config.yaml
crop_scale_min: 0.8
kernel_size: 5
stem: "deep"
expansion: 3
widths: [24, 40, 72]
loss: "cross_entropy"
init: "torch_default"
shampoo_beta: 0.95
merge_dims: true
batch_size: 128
epochs: 11.5
adamw_weight_decay_other_params: 0
Rows from block 2, named by matrix and row number. Each number is 128 + 32 x the weight over its row's rms, rounded and kept within 0 to 255. All counts start at 0. Numbers have three digits each. After the name is the row's rms in percent of the matrix's.
# convs0: expand 5x5 conv (model.blocks.2.convs.0.weight, 72x24x5x5, standardized in use), inputs 21-23, a 5x5 kernel for each
convs0.0 101:125171151158148145129059096081170116090123115123104084080098099113102175122201121120108114112064099188094097093106102085097133190160197143149130136168140107114093130103137182172178136113151141151135112101110133125099139156105
convs0.1 109:131197178086142139131170148079114149067126150150126178105061119123076117087147135140109136088189182155137082128149156113157136109120172118097160167106127115128099117079109090141135145159187122132133112108154097102135080095096
convs0.2 092:145129125147117114128132168127054113076113091124150126110126120124139085123131099089127110142122116114132083152078089147144188138158120094135135119134161143129126112166135147145094114133051090111156119176152110097148154118129
convs0.3 099:129097119146140093118103131088152187227166127139079074118181133089104117170126085101145060145127153145198094110027061161072089116149134161152141139084152136148126082133136148136113136109078144182108134147151146126159161158139
convs0.4 088:150152175121115141101095156142069127188167121158153163193160153163156197188103120159116096078146153131144216113139078150152132102108133106156131144179143179154135107139163136130179081094084180168140152158176104118094114152091
convs0.5 109:120132119064141161098119138106108167090105126102103094108115131133114169197120160101205106149127130105164147145255119106093090107096119183145097170153126118138096158084148172086162109125168100057114164133076083180120127208161
convs0.6 099:157100136124110088040146127125074179173106117179122137059081173095099059101112106128131136152109156153124126083128144178094089102107107115148090072182103096155152138154142121100085130148109160162137133136176139137169083119114
convs0.7 093:144141102144116153151128130119072061116100114084165143055091171109145123102109080084136111124138129102107131097149144114191156068128157182124124119091173159164140134133156127104128124092123191108118122108147095138117087118109
convs0.8 087:080103052135141128162183129106122179166145074142161227160081059079156145074188128162168117148167083101107140139143158146092128112173157106122086132127140148123105102128115109088091131126129082136156130088078175094167097094184
convs0.9 092:171157121147147099106122134070095115149119135132124127131150125139150132104109086099096087103144184165141118105104147154106103107086124148136111104114136128149162178108115144091156104114140098121140108137149117139125119116174
convs0.10 109:087185202114111114160111140163140140133120122153152161094094134113142125149106121163147128152175101142139086069042072113106145150156138155097093167073125110164148162133151131117107122062206126155168191140098108102125126148106
convs0.11 108:149169097148126102106139149167100106118165116115071127136082171143132112115127155157135078089123086153164146138107156153117132094132118127164109066102098161112144119068126129170130113122167128136102090117116133139118116165166
convs0.12 106:094094163141148111099121159123118061106160137115075110133118161152161113101082148151186134114093149076100120188137154092151195152189168106111116112109130097115089177152142102098161167143178109086112157139148104120164100171157
convs0.13 092:118112128081098094087121164138123063196076160097169114129107088108167097107110132169174081154137082128125092110057175076128119084071110158120076093148157137090104113134121110091130134125111120143094161161107148110115115082184
convs0.14 096:127101111130116084100075171123162112092083114096196106132072138171069120119144131134073136111129167179107090148003138130103108130122123121137068094089142130082105137093109130080109156118177131111139170173195142115149087100141
convs0.15 101:104130130107134111164107075112159190156121153150081110177141116093120107089114131183127158067130145123120134099138145105134101137125110146093076143146095124117155131129128089176115133186124111075182120142153146138116097111162
convs0.16 108:113131106130120133140145118150145105154113125110129137066064137112116108120126155131099131139099123124112027125114216145131136099114164149126080087158129147122105131099113135140134142134112084175089140087130112107154131132091
convs0.17 111:177181131068137175143117140121169118088153103158091091195127134079148191150120120095154131152157079141124117112080165112141079118145150128121101083091112145147151146098171160098120068192174024066127174163042018108117154101094
convs0.18 093:153103135100147079088162147112123128200092136091141126093107127182147098083133196126132111125125117120128103120084161102198189134139089111097107098133123116110144146050111056073073167159171181193147095140104122155128113125132
convs0.19 099:143100081114110086074105119179123114159124148111112125196146120199186180154106125173165121104111118150178111139191134146183140129111099129078114081127108170163118121118147080103113144042093140174167140184210167173158088135151
convs0.20 099:120154066115085130154102179146120160129162175092090114157141110128132043093123180144151059182171155116129157108055115131091150125131134124107113106113137095137113070071107106129153107149176147167106097125084146150140113039157
convs0.21 105:120133130134113137123104161122185134028047146086162208169097114096133125165102141150141129127114149126186158110070087105098155176120120176140120138124116131139135119089135127105109128167177234147140087128097160132126149123071
convs0.22 101:148147109153103105137125114125138112061125081118113078139255169135102116092138119144110151139157169121092080141096074150108146176126152159156117111142139135128153119115123119167150130096075091088187157104080152105151119161179
convs0.23 110:147143085111137100064133101099129113192142182053116100157146132110108132117093141097108119176166152146189112157101164182130154158122137150125059125147119137142120108097110118133170160113120091106148133091168117124126097162104
convs0.24 096:168160165109136078131123105113125129113165162159137166157112202144153133137142102121183102053115149105097116085107085160156095113109088164149124071131098126179109104129090110141089096162129088112160127114103157143133118139126
convs0.25 101:159115082136167152121155161127137115112089130120099116118146126113096116070122116126141156125106136142066146148086073092187093087119133152113129119139106152126156127106105156181112111187086094073140117109145097123157155126135
convs0.26 105:087157190121092151102134128133147145130183106109118114145126130106138093139116128179102168144135178102190048145135097133109095127147125166130126120144138133109150136087205118146123104148139076136137123220142112104117176128186
convs0.27 100:132123085114117139169079109146055134145127140143083129119035129141115148143119117173140115088095120134177117125122117109150124165097118169102125110123135098116135169117140229131125129078059172160109165115085151201139101065103
convs0.28 106:119074148109110132169090033139171116172118106131082107076089130116130151117147081113158157057136148123114063128118151118132082104144128188118176102147112099131135156149083134140154168040203120123130122166114093170160151133119
convs0.29 093:131135121112098111108072073106121108150156132134089117159159145127083156086129130126123091139138144166136103098112077149187178138134115093089124130152115108100094127105103169173098134107144150171177085051104139121127122167123
convs0.30 095:166145139134106157192195170211134138155129161145171163166122120128144179125093177161094062165136098126106118102134087159103082140095107120163141139104128116140124116129155067135137134112065145129134118175132141166135158151176
convs0.31 103:213143161107120156149113121130121097063137113175109139142118185151152146135119126127119089098142174191161128093129137111119173118154105134127147124110128097113123083135136215147126149132109172132190171129115066177110157146119
convs0.32 103:119125175131094113148134102105138130118143106126138173114104151157078127117137126161148152139160166066139142140154099162092120158114096112194158087124124084160144147088155100137144130090107087139145189124134131123129151173090
convs0.33 094:111129077138084134098131179159142162118147169130098144113150145120134137131153141147158199131129114096174186173110117090161100119166146146091076133133096119116099102130092149174156128129068114124081133171182127159184131169099
convs0.34 095:109136133122147112122173085052119113110080090062107123128135098151145117172178153093117113150121116158138159142116104119126150128154155109134086105126129155165132100182176179118080159153076113120108118130097103084097147184160
convs0.35 110:113117118126143149106107102131123078046142158090101147141144130195148130104171078135112096071126163164117141163234113108132048074133110124109153148110161122109127117139139171110130131121061125146122073154156138151150129142110
convs0.36 109:094154136107125144106172115133152169128136112064124135125144110128107109145123152148071137073126139116111064136148118091118087144095096161068144074144124116112064157122070216082170113174169099093143109160137118093077158146101
convs0.37 109:096089046066135131148115103080117123103154167126125095151165125135120108179149143091123131111127142113097178177180165181101171130154155150135077086099085134110077174123145126121132138161063136153150120217166131136128150192139
convs0.38 108:129139125130113124098133098123141140087142131107104147074135144184175160125080174096120069074100102107118106117152211133156100126130081138145143156127121141138138133139083133119130129137060063133159166150165124144150160173144
convs0.39 101:174146099116192168096152162190111166167120106170166089158162137124155177089112137151089126081094098083135064105112115133116088151100121097108156152124122148116147142110112195188143092159185143106115150145126148105093149152072
convs0.40 085:129113112136115087089124122111111076058107142140106083133177184116137124116136145138117133118128105104149138134127168159170129098135129154126112142135173118184148164150100066119120146138119156142135159112153099143146125100105
convs0.41 097:126108115126106116109133145104145153113143145151214141142120117226132141119123134135181176192147140135168181116121118135158150113126153165226157166105151116090146143123104154127121099131219152101093108125095054154122177138134
convs0.42 092:132153168188092116189104127095202155118098102142153099096117162121142107149133087097119133140117091135136113104084138098133147140164064138143161140041124104126125145109125149119144123134117110118108134120062158122112177114174
convs0.43 103:152107104162151108121118152119129143033102053117136119162157111154130094112103123116147145072115164185167172142077092119109146159123087126162071125096188133158142117150097094113100157096112129131103084108112091132128120109133
convs0.44 101:107068071114150147149099089171202118174108152153108081150151112131114045117104149126107122078112157112126125123155182169096129124159148101185098171110125149069116153125151127188137065131157192138066084093176141098131106123168
convs0.45 106:121120078134104137122104095134147174192153159103135165100123137161143080107129164140129117135130150125141077084093129167057112169138171057119142081129137153087126135182148144145058162144119121125127108122154121107091146151160
convs0.46 101:146119130113170132108102066097090117133143161126053077108141132182111111095116127116155103120181136066138138116195078088141119137107123103125139133131142156079087179100158159088140106093065089120173122117099107177127166131151
convs0.47 088:118100154141089134097150135097115097218198136122081128158169195124131170132136133131150095117151156182169179150031150072175119111169087137102157130084120123165113157124144143107118122082125116101125064040159097194146161143135
convs0.48 107:138124135136131144137118082093116117180108048162128145113055135173126158093090125154162122100124110161125172126091149175107118099130174165115111091127152170110145100186114132134132143159000183127085145153147153148112154130171
convs0.49 105:151197095097118134125144105130136094000173117101095120184119143139110122150165142122116128140120094101170132114232130142168154044110151202144146144138120139106116142095152201111092138150129098101095101171117126085091116161075
convs0.50 099:092103103130089126125068078108123132093129133105099164125127157164087170134119089130149127188163134140162166101143132145103101103162095130112133104139134121110102136114182164085114104135098133163143200175150110133155137098126
convs0.51 101:175122164154156100117169090165125146085107133135149178181132149130126155143095133120109140123111181174118138090075155090091141106131111159140150124137096160114116154139179149134178148122118159137121107065147062116112144139077
convs0.52 100:134194161119106105131161180110183182149166150166236114139105082220095162082154168098099080129134104181097155149173124129138174162122123126174066107120125093152116153119141064113172119143110137163096126126147099110182143090163
convs0.53 098:142142093107110142107110213115138163196187141113132165138119123115098113174174145147152155129098156109150092102031082140202187134143132090137090101098102162167110097131139117103102094100001064078140134147142168111180154162154
convs0.54 098:118111129137117132142139139105168162187096161172107101130062100113131141123084128094085125142144116076120157198124081160129160127106116129102084106063140141139125143156138166140157123175201150162112108155158121131149118150044
convs0.55 089:116145144134135103108127131128088125223135149104064164073135160131067083169077146118103091098120117167118193095085103144173167113088156149088118175101132173165124133108070115167135112098108228180106101116207164112088112149136
convs0.56 090:126096049152120083097114124121095115164131089097160217166131125120166108136122125115104110100105095081076124084072069062130144122156123091132168169119168143124102161162105071099142171094059094167173101097122164150109143089134
convs0.57 090:174121118096137128088119064126124127170070110156092130085113124063175074138108198128127147178099109111130147117188083186076073067088090117107089146100142139124136071122138144140087095094095086066129133097090070151111193143109
convs0.58 106:136163125102112113110127170149128078101167136106144111089133161146107163135134120086127097097099118068146087167131173141176177098108126110153159078137130104169165150104124097136091133176186088135116092159140148136112112098178
convs0.59 094:114119148117147106126103094127112143152104146095103114108156160167147189172123132172136119176158176160186179131092093141126130138086121115125138083083099152106139114084167105136125137099119112163142112134100126193178224143101
convs0.60 110:077088119101102090124178097113081118133073146092170201100147143151102140170087093106127111080106138085090126173236100118093091116119133148182135097098121102084136118129147102092161122182167200220127108128159166135134125130121
convs0.61 100:120126076117122142117092118093087105116146077100130120127120119063105123118155148104097148113159128070143124145103100112147098111147133140179104124114092099148097165089147149133106119145081151123189152100142144149118122102173
convs0.62 091:164137085131120127141106086134112144135151110125123132088123170122161098123115184154094117144161117110127118110087166215132101152147141104118111091054085153105086125081102087120137151133138148159133113122144150131134084123160
convs0.63 112:082094142135139094114091119086073106138120104150102164124136143110179152153095127112140186159128091087106134128139127114122160109166189133099137169130155071111169107128170117118115127096095205144135163134162108136135138100105
convs0.64 100:089110110133049139106139123134189204126103114155153105119104146103154124116125112159138118091123139139063104140108193118153100171180053116119158186152115084158089114104122118105117143127191145096131156160146140167170121115094
convs0.65 092:152142171172150152134165146097111142143184104154103213175126148101146193192073112099142131119076125103165037106115115221093133036126182144127127150103129130120154136110147150142143166092188094132133105131045124119122124176141
convs0.66 099:070116147075153131132133184167179147166175108098121137067129133130160081134156130136120107099095062076086162132147083157161104118113114102185088111116103105133116167128075155115100114134208130113132106138107079094125144136129
convs0.67 101:151102139096090108133131149094125154151086141134093113063125159113106100100118111150104191175113149242181099105096156174163132155085120132151124098175168129149154135159140112122103160093150088151138075107135134174136130141106
convs0.68 096:127107110034114110144136114129105159122118116069111138117167139159155150113116150134149122095112180182166093088085170140134144176194160110119136129090154112117141149135128120138163091157161103139051113158111117147104175162144
convs0.69 105:096122071128095103127122144088144133122140092121177121096117083135098116096131099102131191159099106141135179169140133135111162064090162108124122103124110140170137105126104141099132151125149110118172154120082129190115137100133
convs0.70 102:117117128127177148138148175121168148055095077097109103157129079145105132132163138139159157156125084094127194120086126092130155111123108102098128155099129119119125150123087128125160185128181151143110127142119140145120130111093
convs0.71 095:128080126164128145145134085084085060135186081137143127141096162158146115096109107114107141125105114075103127196169126135143133138107145127128111119156103144117138131156142201154160121121115073168116158086100139118162146116139